config = dict(
    encoder_arch='xception',
    text_encoder_norm_position='sandwich',
    text_encoder_mlp_ratio=3,
)
Rows from block 15 of the image encoder of a small contrastive image-text model, named by matrix and row number. Rows with one number belong to one channel. Each number is 128 + 24 x the weight over its row's rms, rounded and kept within 0 to 255. All counts start at 0. Numbers have three digits each.
After each channel's rows are labels from the 100 images, of 14848, where the channel reaches its highest value: "strongest on" is what is common among them. Only what is clearly more common there than usual is listed. The data: simulated telescope pictures of galaxies.
# convs1: first pointwise conv (encoder.blocks.15.convs.1.weight, 320x208x1x1), inputs 0-103
# convs3: second pointwise conv (encoder.blocks.15.convs.3.weight, 320x320x1x1, transposed), outputs 0-159

convs1.167:129149133117116116154154126095154074145143116125117129143187115163130122083154139082142119113109043096116139117136119148100156085139112149130112102113151141155173096141107162119133120102137130127115106148147156141142127140101137097140148076132114114106124102126122150055146130139088122069111156100168123169124117
convs3.167:148171119139157123135148124118086145155130177151129120112143105121118132155114109139162164155150142144141109083111154143112127130158127136125122105161150136138133105163132141108133128081092105104098129136132112114111163118098118096150107160133100115124140127156126155165148125135127156133126078124120157170158120114145128135138143152071104140151137166096113167182134121141099159137143163109117141154156155127100131145071102127085125156162118125121110131113122100143080124188137123
strongest on: irregular

convs1.294:156159096122152094101128124142161113146143179147141127141136130130121138133134147114081138116122142119108155126124117128116124131094147144155136255162116133145115137127146125108140129093108115127119132133124141083120143129115131148105130148106104118146126136118146115129098127149140141144117158138140130125144136
convs3.294:137111120122131136118132192219117115117109110130137132131114196130128132120120153141124123111128127123124128143108111120119119147152179133163174149133096133137135122131130151093173160144155134124115128111112189097106145128085114108155105148119184137145134111121177116128135133176128128117186128123109118134126136153179147129141133122137123119109127116130150128126183124118109109151123117106126175108135172100121115112147118124117164117106148148125155126135131076100134116105122138
strongest on: merging pair; bright star with spikes

convs1.314:164128106129102110087132170097118115113151138145131143137145140123109135078170139114150114119153183156100149134116158118116166156126103115128129115093187146123111173122131125138118130073150090089128097092188160099075166111166133123137137124152105116140084126148122126118177093156120126107134099177122130112138145
convs3.314:088154141136124143165169129116127116144114084075132153102121120132161166123118169107107123090118124172134125083136130130128128124129106155139155113144138130116119134160188149109103102101083122131160105081118106144158172187131144138117116170093127136098130143128123094129085131117111160107120147128085167138168132133111124097135098133129086167107166138147087116119145137134138136129154131137124115147150125154132168161110137099098151211147114148126124131113143115147130078106136116
strongest on: irregular

convs1.251:118136154120145153129134151173138138123128114118109136072149095148127113193156131086149118133092131064158122151107113132087142057136084112133127123133139105166137155105161127110159104120146103144126126154094108167117116153126131133076137125139122143106114115143115081123149105114166086130121143158128105132139129
convs3.251:153083130131121135120166129133160171151125113152101130109100148118132162125109130100131128075131142092125149121107131112096119136114118106117115126080125120094148165132134147120106127106138136140123110158114112181133100106131150213092126169163108142136153149099133113135115160101156118162108135115113123076085105077119128117120108158138128116129128101158129139143113185115116117158114141183136117140130122067151127125111101130123094098130111081140141113128046129093148108062107144
strongest on: edge-on disc; round elliptical

convs1.1:131119165124099168101187138142110127146105115116122100077138121139143146128153158114105109092100155119102163193114121095104115117073108107127136121135132148130123146162122112159098116121096122119196139133116139180099124156147118151131135137119089145081143079124135142116111131168160127110090143161104104145173161
convs3.1:125155165155132129196163127126126099093144113100161149098067107123135132099108127148117113154123116109147083117116168126152126158129136105102146148136098114150110089116087104128111150150147110144126141098132113110117134134171104106065100130125098086155086116148114113129155158092114141055132100123142167107127106125111134143127108118100116116147111102107146148125141102107083120083117096111079149112114124142122148137138133100140111122138115124119119129115144160122128095118145103
strongest on: bright star with spikes; ring galaxy; tilted

convs1.310:092115135108149113179149112150126101093120128125119160089156127103099111132102126135132151143116118087125129137151129142132141123137115131112114194187127072159157153103145133122095167131077080149120128156119109117121131143127113143110173114104104118126154096123082148104100121132131091137134126146111153122154134
convs3.310:152122159153101135167139158137140142156116117094158098118158143123162136104118158130104122138108151133127095163100180103163119157111161102120158133112157124160095126148124092141146160126136162124147113115143151168176131133120105165109161123145109102121132142154127093097123153142125105123150160088205108139135108129137158125158106082122145113156094109158110126086166107125144096072110107178132145134121151170139154149146194134131144153157134129162148127126138127143144101138116124
strongest on: lensed arc

convs1.243:104132123077121175122133133101137064098153128130121127094182139124140118082151109130131148101106104134124130156130130116109095200139145134139139163142135111106157119134087126129156129154119108124117142150135141107166112144123120080146132074153123094100182087104137120081107087121152100121135144128122150147128107
convs3.243:136123109139113104132117142128080125166131129094101138170136150133141115111110132126126133137126135118117117134130132132167120095132122157128129134186107145141143129117131111129116102167148105112138130092096124189166127171123115131133124133120161148127112099120111113122118134111131085152138170134162082087132183185141134124124135067159155135136131098182128126061141113123116126083122124170131117071126133171180133146165147133117164165088113182123151143132168108142181106127104120
strongest on: irregular; flattened elliptical

convs1.177:159138103143156174120106141121127112134102125110114138176126116139158102159144148089091137115081154106136144118127115129099098160136127126135157132130146171142141119129119124113109135086102067083135113163160132133068126079132136145147121160093170162090136105156159108156118116114114125109173104112124116138084136
convs3.177:117125097159167089116106087098151147127085163166087107104163088131152095158111139172157165159127144166151084136092109135120125085141099136105105119076122164133130138113132159136097093132171102140144140159131112128133104154129095151134098137189131105132140146159136142130135126124132096108107120157137088142100128079153132151117109137119130131121160155109126142139105113149158116139154106116169091139105094116131138170124139126143109121067093127136117158102091119112136130153147120
strongest on: round elliptical; two-armed spiral

convs1.268:141103142153132147087105146112164119114126110132139077170128166108086115124133118150112179126124104078161116106112101134133137110104111105148138137148097144152146120111122119125126156156147131139102105099145128136178116122112121123113133119142133137070145093130125089121111131112165110139161132115097159138095122
convs3.268:140174145134098099079138145118146158148130131111151130110129116108127108112108116127116154156088145147114100148133110103111111136165134134134144119150086175113142107129158175145140123128141094110141146111108131115122135148143130110177106153125129113134128105142171086132168126135151110119121147136097110084148160171188109139114108125155112133156128140113144099124154126146123137157179143110114124116140116123119130159122135122111141149111185135154126194092146097108114145129146134
strongest on: two-armed spiral; tilted; winding: clockwise outward; winding: anticlockwise outward

convs1.248:154139096148133117080148122141099135174174108109149136137119090151144146096118133142116165141158124133145071108111085142130132107144160144074124117129155127158084160117135131102154140102110121108093146097092103100144145112139143151114157116096137129098145157090121140131093103138114120098145142123115115134123082
convs3.248:131132118162117196183127124147137131124097132143137135128114136140130098123091133134138120113133132155145154120136132117100124137146129126191130150132123123106127115112168099095147146127125126136164138144091150108140114113123166076112149140129142161189135129145159127122160168173090135153135118101130126142124123127161108121132106121135095102125114110091180009110117141106136105178116136067151133115137154090117181097131107130106125102093177098109106110146120092121128147114139131
strongest on: ring galaxy; tilted

convs1.210:124139088116125116114117140150153147114115086139107121101105142147147095175136143119115134127126142140163146148114134155097144108164135125138105142107135086142136130118120129127149123153126140114107131173113134071135118142088131196100127157105144154102106174122110123170109097143159118114149092131116109139158156
convs3.210:134133162133172147163141131109131133184142173132167131157171129138144125137173132139180182167153153169113126132126105120131125152161131167137152127148152153108133140162168122125130146088106142154101114145127111147168181138118143121168174156160134143104124150158122120142134134103146133137125142109111148157159137153123145166139139169131128110144112172170090112166141106175160114166163114162168137111197139126172144145100140105111135160161133106138104152149148122134158132163154102
strongest on: merging pair

convs1.138:141114113120131090145168118101160119132098105117135133128105130116103123108109101108138126140163129133106133135126136146166153135117133085108123128077152097091126154088146113110128133130068107127102089055121104089132148144128099120106132126129123137112098146113133126113084127133069156084129135087110071107172112
convs3.138:139073133123129124118089136120098133168128140139115130136122118147158186156146194170163161113129118165101147149147117135104137121128134148146126121122128151157165143113127109108125118119109117141131078129121124158184133135113160127131122092134174133140141132151105139111154118103104117157113144120127190143105135117142154093093094129173184137128129077158148120138138124155158142112145117143167118173119122119212124120129113111104146103178141125138143152129097098125200166153080145
strongest on: flattened elliptical

convs1.292:106097127164131159122160136097130141121148138130132128140142107117118107150151129143078152096097126097135100122110106141135115114101110103108156086162172113144117119107102103083085095131092099095157106104108110168098116126068139129104105096105168144142156098152139169141094121096101150136136100135150087154118122
convs3.292:136160123113138135148142147157150115076175053113124152122117132140136119061179150116076084157147141136125113114118160101160122146138154143145108137116139105115084106149130137154146111164145141164141169128140144101099176125170105112150103084145155125138129115114092161109128112134173151113165110132134122119123117147121152107111168117130088111168122161104124099130137167120119125144164146094069133152135143102118114093126130124137127076177190140106110103115125146144121105094096137
strongest on: ring galaxy; tilted; two-armed spiral

convs1.14:156149157152141141110107132123157111116107142122107115144101148113142134160099151126105136100114119092127136122127136113133146096117117150125154091131119135134136125111135141141110161093163152161143123189172121122159148118120150126092135148130119172162155095175142121130139079132153158120120143105077141177117123
convs3.14:122071114132127125123129106124126177132107129125116148148107111139093184149134163150147114131112140108153094099123147128120133107128123123138115120091133064118102160103150099086089111085121138109107140175180125126122124095118104117102161144136149103153119138132104130065088150116121156170115116134118147132076122109142135174123105118156186118151137115129134080115097126095157123112105109113150089130134103120141145117087163155136110078143124090105148064163086144116129147116155125
strongest on: flattened elliptical; two-armed spiral; winding: clockwise outward

convs1.263:166146109143123123140155146139146110124146123124115136161088123092150113118114118152139124106087119099119062000154111111141132119124144138113137134106142167115136142120125124154114126116134156085121121123150143151115108109132131108113106107064145128137141127133169113102107133123127061131128138148150144142104087
convs3.263:142137126123104120103130126131127153147115135113123135146121118127176148125157109109137115103114207109131205169212112147163120133182135116131119120128134117138140118138099159138142130122142130082148126127147137156149115126128162156143215124123108213130123110112130100125090134133188113158135171137143140089152111133110097126126155112117112128155129117148129123110127155107119141119116214157117126145105114118132123140134178103099098135126092160113142121122145134096148100106137178
strongest on: merging pair; two-armed spiral; winding: clockwise outward

convs1.234:101154117129071102142145143124118117118143136146103149157131149098116105147073161117170140143111141114131111097137120130127128168119123163138108101133161141134131132099088135126139158161135135106111123126099127140153129150128097154136090101118118142155167111104111096130104131084131077121174149122140139139126143
convs3.234:139139104108115138100149119130146191127125121098090181181113121128119122133138093125126137082130164126137136117118118192120124106136117152126122118219129131111186115152139181155135137127110147101119127101105118103128131169126133153131129151135131127114091159105117102172120117121201145134125141160110121086156145133136112166133107136147124139100163120124112121112120112129096147132158127153091129127158119133162117136131133137142125103096121167145144132137145104107179117098190108
strongest on: lensed arc

convs1.213:152154119148071118101118153136143090112134119120125106125151138158180154116156138104131132080114147128106103123125116154135142093154132158142114198097134126129161146123156131133123104097126137133108127145192147103122164161147144168087153134130142148138186076119167076143107114126147136160131118147151159152112140
convs3.213:151146127130120120125138149137202099112125111066135165144106148137152110087116136105103136140102120143121111118133121109126122126120157127165152145136154128130165131143103163147128139133115192109104130091103142117090149154143107182147080138105144104132125105110108076129133125115186167098140110143100146113125151149151129114125159109085106139147122157113126125127134162131089125139145119164048139132156129112105113141132097123124154124101143145101136134096123119129127076125095120
strongest on: edge-on disc

convs1.88:113136151133090147101100158115133119129166147127158114143116149151113130135124157153078113114102149114115098105163141113138101128137099152146112106125107131133146142164133132109095151163114148139105116081105123152131067138148145146138146089130141139123157112160131109144143095146178100086121134164165128135197146
convs3.88:100134108103131118107137113132164176114111081104102155121097121112102114083115098092092069141137155083139090120087138116130128112115125092115114132146133075131134129107097126124114116136119105112125125121111127084091115110099069100096113120121109081106091170087120117126097123129141160098112090108127128097111109096107118151117093117111095109108145111091113134110110102094093118115131097108081111133107099151114122089138135132132111120121110128108135078067097140110118090083167116
strongest on: ring galaxy; edge-on disc

convs1.276:131119153119145150108106187137108152103113070112119161087167129105145135144151142159156124145092176123166126132112144113112078135141145137114147117167140126086151102130120128116147112100087148122101108165132114154120112155118124173131117154102122121126131137142107143101104172123103122123128118149125158102127116
convs3.276:143110173110121137118123164161162127104139151135156130136109143151107128147131107130138157156124124143111135112127081115094117174129164094143168135095130159111147112135119167088182193083108102144105131098178162091109139092173150107144148123136125148132103159107176139152125111162118166151167089112134109121161068139126101112124140170104143116170141131109122114158150109157103107118161159103107155093109168104102111132100099093086090102180137095131128156124123163076106122147119110
strongest on: many-armed spiral; winding: anticlockwise outward

convs1.37:109158138156143170131132110135127115083138107151114136090132117116114129141104115133153152123139110075120116126121110116130129148138116111115133131178148102182126115109148154125120123115084153115141155127108162113120133089139135137136098125089104165134179141121109126113134123132148066123123088176108164145138119
convs3.37:118112118166134182167128125120113179148116117134114069145129153115138127122117161134113122141138110162129113134129206125132130127098125099126124160134126094147073129135181105115112113136091147143147104146148120137140148076098135129077164115136117129118127118147119135097140146114095097156112133114199143156116124126115143118140127121138127140162127142140112148102129114110135123126107122125138116113157129153137159094130152123124126144153107118151089082142125120213124133097112109
strongest on: lensed arc

convs1.96:173174145108112129142070150130167111076093111149101127214102142125154125100098097145151109141074119133148099055158115099135147096138137125122177158154114156125138116128128138119104146124115161120136126154161134118173144086156142113104133129107143129151142110132141153145129108110126124127155174129093144165105083
convs3.96:128124135157131128143133137119150128157130149105114142157124103135175140140168126098132125091102155102150172147180164131110108112171127122136114120121129080110160127133103126116129126104138123051144145142155130160163120129160160174129176144112108182131099109114131116097103169136141143143129184105122150095115094130100118162111132134145142109176145131172133138118109172081118129109112186170141126128133113124164167142120151105109108124166082110089165086160102135080159123142127159
strongest on: two-armed spiral; tilted; winding: clockwise outward; winding: anticlockwise outward

convs1.193:152104140106130131101131131138098104139104116127124135085194118099137142114182109136125139115123102146090160171132106133114112119115095106110138159090124164134196131120093144139121104114095163131117138129171138166112118136092126109149125136114103132093115088141139184129098121119110129105129122150132135134111130
convs3.193:178136147196127157165094127130170115119131162124140114121120127109119096175111110163130154118140123148109154131149127105111111147155139142153125116122136128102113129114119117153155129121131091124114118126130168096131125104112162129127125111101133160126136140171159128128130215180136083140132107105090122151129131138131116074139106131141103107129142117088131073142132151138133109131093155082143138124078108092124179098134090143118102092100128111130099139172120090096106185191096156
strongest on: irregular

convs1.244:148134132134130157086115123137086076146117178131146088098136114134147147180175121153091133084109130098107091141097106124130124096155132070167106124168108105145154111141149125104094121188108126129112129113170144113090145145138134091109122116121101154161133077189139152120127111154131116123113068129124136147141153
convs3.244:132105112154123139132103164142131159186123171124110097168129148122139128178129170143166165130120152174076129151136125142118142115124117135160138129140095146101176122170136184117127092115118157105125163145111114124171166143114138150129137127126177139126123106156115118134125141098154128149174153140105083147145172138149137136122134112161171133138120136172115123129129113150159140125157156149165110117149121143151157143117144132141143141119094137143109142165142146137169149121131161
strongest on: bright star with spikes

convs1.31:164134129113122118114140140132135146164123125105098154108097132111130142125145115157128133132107087106117163118162146159144130098107077112145162062157129124123099143103155125109149149068117124089081144160166127107144108131062115115118124125109091133129156121138183135091087106121141102128185119101101121105113151
convs3.31:141131086169149163149131127138115138123119120105067134100137127090112133095115160149152091154081128153123145120121088069143133102147107161110097151112130101149139120129110094129126090121146121119157152115109101068130089165144154097151133124080105141160128118131112087092160185113113119174153120103089121141121108169124104111143129126178117106129156124120141146154120078131150113138092113103104118117137085094099192178103127143127120167125109130143117098177131146153113115098114148
strongest on: two-armed spiral; winding: clockwise outward; tilted; winding: anticlockwise outward

convs1.61:160138082156152148108130150107122129125100135119122139138137141142169129175140126146156110099103196084083115135142144157116120148138119124152135148142124136137109132118152142127102114106129137070067121124148129121124148124112139105120103138073119194196099115125118120121144100161150121093122089159134157111139129
convs3.61:101131131050128139126115169122146118150126119111107129117117152130094155087135098115138108154131097091121139129149118099136114143145143093115117140122142119157091108088070078132148152119128072110153155126115153126109115112148135118121144100107104137120131131099098102100116087127097123121118130127133106129103116112131141072112136114103149114158124124127154156102163132093103137132093129120092158108114134143126061155118120116131107111129153099133103132097110129142116102136091124
strongest on: round elliptical

convs1.261:132126111144135142075110175119097148123156097119144068112180101139143161112117121146086138129144136197145091135095107137136121095115134176144146133125102154139142136092128124123133119121130117105129134105087142167183146145099146137087157132121127120159130158152151113121126139109116108129178165124130127153133073
convs3.261:118162173136142111167130117106119104119121140139141108161138128142123192149156155174147129144142136149097108121115143137180140156106128162105138099176123132141135153143142117130139137132138113130083114167150120118126202140141105095115121106086132114053122147139132147143112133127122119083123100145174130164174140176137156137109135127148155157137145141109040142153122092142166134074161102104113133139140146116125133138123172133143175124159132157134146123123154154127111148162116119
strongest on: merging pair; small

convs1.93:130112111187112112112139100138126093126112127130111113093131112128109153121113148115101156131106099147116161201115083109145140133127096110115121105117084181133156089126131098132106106164077107116177134093116145136162130092116162109143148142110109148097154108094159130132098134094107170109151142124103102165144132
convs3.93:095126102075138105053115143133109151151149207150119102096133143142135111173167125062199173122122162134120173152139099119136131097109106125094125119083135174131140148144119127119112106108110137150094115139156100137145130143115163128143142130127127160126134110094089166130131086091140129140143160118067131109113122108127117153126143160146128125114124148160124101138102125171173116126152161153172115122135122113142085175114140134137139127129107129156119170148129145100140158134150144
strongest on: bright star with spikes; two-armed spiral; winding: clockwise outward

convs1.170:093140132185119127100134095110125106141125129118142102073119098124132162114083158141121112123115105120106121187155133123121158142122082126132136144124135156144145097129118120118083146138079111154171143090074130113107140089132154158113162159151084138125134114132151155151112121112117174152148150175133119123136124
convs3.170:157193142160122156155137126138128113117139104143124158184158137132133115130121105172126126114154105134123085107093094102118126119150136169162124131200089100139160151142148166125131131133100167127131154174120141109107136131131099150125052140116129094125119160155142130158106173145156154123108100103122149128134168154102124124114134128167101126120126117128109130170143106115157131121110107123105138154126122102130189064133113150124107093111140130084139105128131120121159159114136120
strongest on: lensed arc

convs1.18:135144104128122098101127117163144110153128134128133115141120120109105136140089120125097152105098126114093157117116138111098145130123127129122138227152127144102109102108158144125116104075125099121115129138133137094100174127126132128109132180136137120105134111152138132127100137126108172120119159114107090129121112
convs3.18:128120136098123128116117188200114135125138120120139123155089185128091132111134170128117149142114126129121118162136135133138131138105161141165172129130078147139140080129146123117158148138120132130141131079110175121112147138141128112161107126133183103140119110135161108111184107154124106133216119136125134143129163135179161144141109104136154131098082096129132135108169119122108124124157115136107171128138174135131111135124120131134194133114126144170152145125123142146137129136117105
strongest on: two-armed spiral; bright star with spikes; winding: anticlockwise outward; tilted

convs1.137:120118062167108075105127147151093161120142133130083149086165113116108116103130147139147121141106125167092118186142096129106127138133129105159141179152109155133108168123127136141148113116128129099114121153148148111136130120110146095105125145132097125105146125114149118105104131122109134124140171122131111156106121
convs3.137:141117141130134119139123147133122169140124140127134143114154133109159110131156130155108113174154146124122136156144155152147135142137119118208105113173139098208093136137142136139102083170153166102128152124141108139137135127147138134118110101097147146125133100179060123118104107052153165091154148143141164104096137143158117115143128133121095146095109124145109161150123114096130135120141133081146094158090102118120116125172147159140117114123164167145132106104134219120136093108135166
strongest on: merging pair; bright star with spikes

convs1.147:100135089189130123098125136107163103112150119113088090101149143118100112131111123111158099133108056098133115139137124157103139165155088148136101089140157080141159136115088136124124118155083153162138114124129121152137101141148109168131158097120098135150117101125143158105127152099147128136105137142130172121153164
convs3.147:127124124143119115126111143140090095135127120131131120159144136124125172151150136156114122146109088118125152111154049123083109130109101135115139130125102131076184147131131149094115137070110110128137093117144113113139129162104163122149125113114148154161107157154110146153130121113125134145136137150088137105127124150128105121116149119209144155171151102139155119117141140131162138106147140144167137103106131130163128116097086122141106143158157126114118128161123149101163121111108125
strongest on: lensed arc

convs1.219:143115122117092100108125139097118127088117113135099114129192097166124172143201122162117107139098146127110117095156104098136159098133102091111155120089121151138127127124157123130151113141145114133119144123169157183083060142122143166113154097123132133075107112169130155094113111179153077108130094137139110109102110
convs3.219:114155136109106113117125110102152104101127111092136147183110116121169152097117132129108110107106143093160120097116150146170118113159110135142143113174116130126187143144104174117093098113104120120129142112108100151134145163132113143106118138074145115119115116091110079191124098100153120121140142114114124086183152169148108137169117094156135124135165115116087102115138118088117114070160109130090103127129110156156105160136142145125158146122161142137166143095163098121144090150130114
strongest on: barred spiral; round elliptical

convs1.70:139106154132082123107137128166136097127086143123141121109130133135083099149135160097123157134103135120138156153143106081090106091077103119116146140154083168130152141162158116141124073117093113133146142128135160140091122127152115093164143158115106152125160107101171137161087100129135140132088119125099121156110113
convs3.70:112141076105155109089113108131118148163122160179060107145179128135154093156140127125152148136165165160109139162142128153138132075122105179180089136129161135143128176150173149129103084144108133121126142156119113151163143116114135137173125136135144145138164105137120163135123103121166123133123164145123117126120154140170121134105149162134102140090124182167132116132100132146168152174135148134170096118146096111166105132143156146145152133112168137133108127121134126116150153134135171
strongest on: two-armed spiral; winding: clockwise outward; bright star with spikes

convs1.40:145136155121122196115130126148090105100157112131132119097143134122132133113137122111137120097109111142113124168120112109150104111100101105117159139147141141140137112133123144116094125124090081153122113129121156140147136109077150148149139125110092119074155102101142178145046150151116149101115109156124116119147116
convs3.40:164173143147138158150133118149117090093119110137110136102108120113105106105161109169121106152117121111150098114126137102160121167140161108130147126167100120109085111101092101137154130185210112125111134130166176088079104138147063114138105113108082089128106139139161118148101148177114087113144092109152139116114104176117119146139128140107091124144100130081132137111137101110087112125081119099086145153121132106092134110142161134120111122111094133128130128105139144126100099123131114
strongest on: ring galaxy; bright star with spikes; tilted

convs1.195:094102105114136146135128123160122131169157149129107135081120136120157110142153129136155151135131102096135137163154133131126115127142123135130158141192120108171131123118154099100138119137092106103116126149130121087139077146132110131091200148081115150110135141099166125126121090111145100114139150148101112091123142
convs3.195:111122145134127170151148132122149153110121104145148157140154123120147121120162119100113107131166151118118137123110162061169134151097145144115141119115146104130093143098109125143141134156146168130174145152152150126124147117093121144099148132144112141097149140124163129128098127156150141110122137087124118150164144149110146166173188147128097081117070169119106142133135158116130070141134146134145140138154133122135121126144177129159147102122114116141159105081150131154113128121177144
strongest on: flattened elliptical

convs1.253:119122104126141204121158103126139110165148132111131137074169154120128133085117103116158143124107052165109171171157094159151077143148101120166134108124095153144157109093071118140110133122140109139175145150131125108167154153123117116116120126093095113103133126138147136116131137121142142154105161130167153157125085
convs3.253:151110139184128145153099128139157108104140094116133143149129130136136162095121185178090102119111079157148102113110132118075134134109131128157135142143106134097127120118141113148119123153169160167150133113150129127136115158139122149093106073114165110141109144171135127108144188126128097134142134114138165101117136143117139097139124110144178088133123111126117098120119126126126104095131085125134133106109122118170188098169106187128155087134171123138161133114126103138163137118092121
strongest on: irregular

convs1.290:134106090154110157084128163073117160118136124133090122132175093149124143126152170147109106116089144109121110140131122105112124127137111123121176153157134130133173123164149118133123125100130099144061124131127149153114113149131139096193152098116107146127102064153160158142115131142096097088111083152151117135174149
convs3.290:154128112101145033097121105102146146143135145148153125108110096131092170139163137151140143115138134169100143154173145147118111114141103128131128139144137153141129154154162169146085102127096132180128101117119094117143117135134185171150131140136139164116134128141116131104157113094144120138103136142099118107151113157172117110149156109131159140069136127137109089137121135160123123114160118095150114102154105141147161147139169112158154137146157178113140132120134117147164136084148140
strongest on: bright star with spikes; barred spiral

convs1.299:136103143132157154145135162137127091108102099107096147143139098156135113106137096091164129123095104136111145150104147150108109108132120144141151143144120151118166133103099116141097122114127097128090112135148152126126134104082151154155125104122137113133159118125130197138113138140120176124110138119125129167072113
convs3.299:142135211112111160160118147140115125089154114087185148123092136107097147095132116143109116115112120105150133130139158116134130174126157087137180122140099139110123087112100119136160184146197153156096115144136146100091121123122135090114134106102116128115090133123161101148128115155119124137151092127104165140128114174122134135177111132131146135157159111114114131128161125134095126126110125091067177157113173112100122147133116120123117122134149140132152149162144111131095100113172123
strongest on: merging pair

convs1.185:132133118175146088120123197156138154125152135118098159115156116126125127102152116108128115136156104091112136189162134171139141176139125126096144128118171095103092161132122112139141142132096138100078150112154129112140123157099118123117151172138114126128076071102094107112078117155115131115137130137136076140110113
convs3.185:123126145128107182119127179125146126158147077103167135162123158169156148097148155119122094091137137107142134102126119139168141132110137170139153117192114072096170140132147178127124139115117169113133162113164119162168179164113137168127089119128153159119124124118120140166121139108147108121137136112129093116126169157125127152148109090153108103171111141163130143113128109103130118116162125181147150079164157112147113116123145122127166158116136147086128077065148145137179100101172105
strongest on: many-armed spiral; winding: clockwise outward; winding: anticlockwise outward

convs1.179:168150155153131123109125114114146139132155123139093122131097136132144122152074134109125123082145107117159128101102100105124091128130132079136123159096144130138127100111137140156110150145127122148121124156156112108111231165143143091165100136127144172125159095173135130123136116138147146102129121146096144159124101
convs3.179:142103146133151100099125126114129125150146158164145143147178133150159140138166090082138129136125150128149102135119145180119125132120132122114107134115195119132075211103106118114144133118144141166109152212174155119125105100112128141138130134134096104135135127113138164099108122148141129131108109142097151110107143139109132146123125130207133143151145132128141071142130145117217150101137107139189131138123103134136125135100165114122104086127121117113128107165121119098119177116150130
strongest on: two-armed spiral; tilted; winding: anticlockwise outward; winding: clockwise outward

convs1.60:098148152062156116146158138143128127142115106108145167092117098151125087146129169105142103168157163091140138162130138125134108123122151143151090129146116128115105121124128129122135129152091127094097144099087104091148130168093082167160127114109099087120161171134101133114102136110081118110156149085152147125108113
convs3.60:156132073148097121125114110123133184130126117111077151140166124110109104138082106144122149134142152157110117084108157133120129095113110163129096136174132141093126148126106148155104087135105126175169116116065109120164122168093121139098102114115116129144105167144105105146133149110165141128121130127114158114128137121122108152102088137182115145060126104123139162144116097160165110121126113164128101112110091178171146120142149156138099145107155133141148129147115099143157120122148090
strongest on: lensed arc

convs1.95:149121170136108143102126169140109113128119101138107136137157126113166149189161123094157168118122153150117119138125160079107129173108130139125102127139139160155179151154099103119142110101109162105157106157167107151150099113174144137125145149095120141118127083132152120130141079130150135075141124160129106143165165
convs3.95:139098105136116126150126122121152112117106114117089148131102089122085115110095125138102115149121093108127132119130102103103128111194123084121100129093159105140145110148107100144156122144129117117161128111082108087104092125172138131072136124099121145129122155133053106084112159097106170099137105153122103111094094093128110114109099169111104135109101110116119168163092157114117126136088130116112103104092127174098158133110103130155077146125120083120122108135084185154092114112142106
strongest on: bright star with spikes

convs1.155:124104127115147145141112122125000168157147148133131119137125120157177188129102103146164122120098159122121152135162137120107136133155116116132116133120136138139141178122143102158116134083164107120119136174112116143109107167143115111143126144096093125086139120072150148101139102164137098106095136155147104146118109
convs3.155:121135126112151144107104148143123105150138183146120101116167130109137120207121146141183205169127118165107130117118108150121130143140127132121146130125142191117128142142140113156159107151130126101098098146097145143151118183093096125133113141154158128117118125132125154107133110129107117126156133150160153113111142099160141103114098122155107157130099142152121125148137099153161160127131129140164131132102152142145112151099119153107138147134130125156107183148124097119128149176128098
strongest on: two-armed spiral; winding: clockwise outward; tilted

convs1.72:176149149174137138115106116128100110146100110117120062097111147119152122146172118147132148081106106082146119098153109126132156164122142102144137077114101166148158134141099147166081118134153140129135155156213117108179115091132093158141190114121152163130145074132165130133120145144149172145127118157113132133146131
convs3.72:153115098128144148114154137140109214153121119177110118117196103132161150147174127091120151122114138157116130127117118163130136108145114105177115134114149157125126134106156073124129108139120138147104143133162141135148137128107115141122127147140106139132110140119143153125143130165122102147175121143126116135149128102196124154109172115128129141139140133123142154094117107132161164122108119126194116094123119110113171105170150166155134123123129123197155141124100104117105142128146132
strongest on: bright star with spikes; many-armed spiral; winding: anticlockwise outward; winding: clockwise outward

convs1.221:170171106143123099106121125107107141131176104168097090111170146136146080110159124138113147075110175112158149113117117134140156148140094085150114146161094124129175172121099126132102124125145109133142147104165143147159103109151120096127091107124101107091102079094156118116118144126138116138120135124134157175142111
convs3.221:154118144134117118104135127142080125132174141098127126150147116106134151108113142105122149138151126141118097124141114138140147127162130103118112122115131143110097142130125127102106144146143155147178094114133128145118099177102097103159116111155177123116142136137154092102133136141121089156117138145176110085117143091136148161116114110156189192147151086160132166149134105147130162142140101137135126120113143156157129170127089133115119157127132148139152151121089100086140132075108122
strongest on: irregular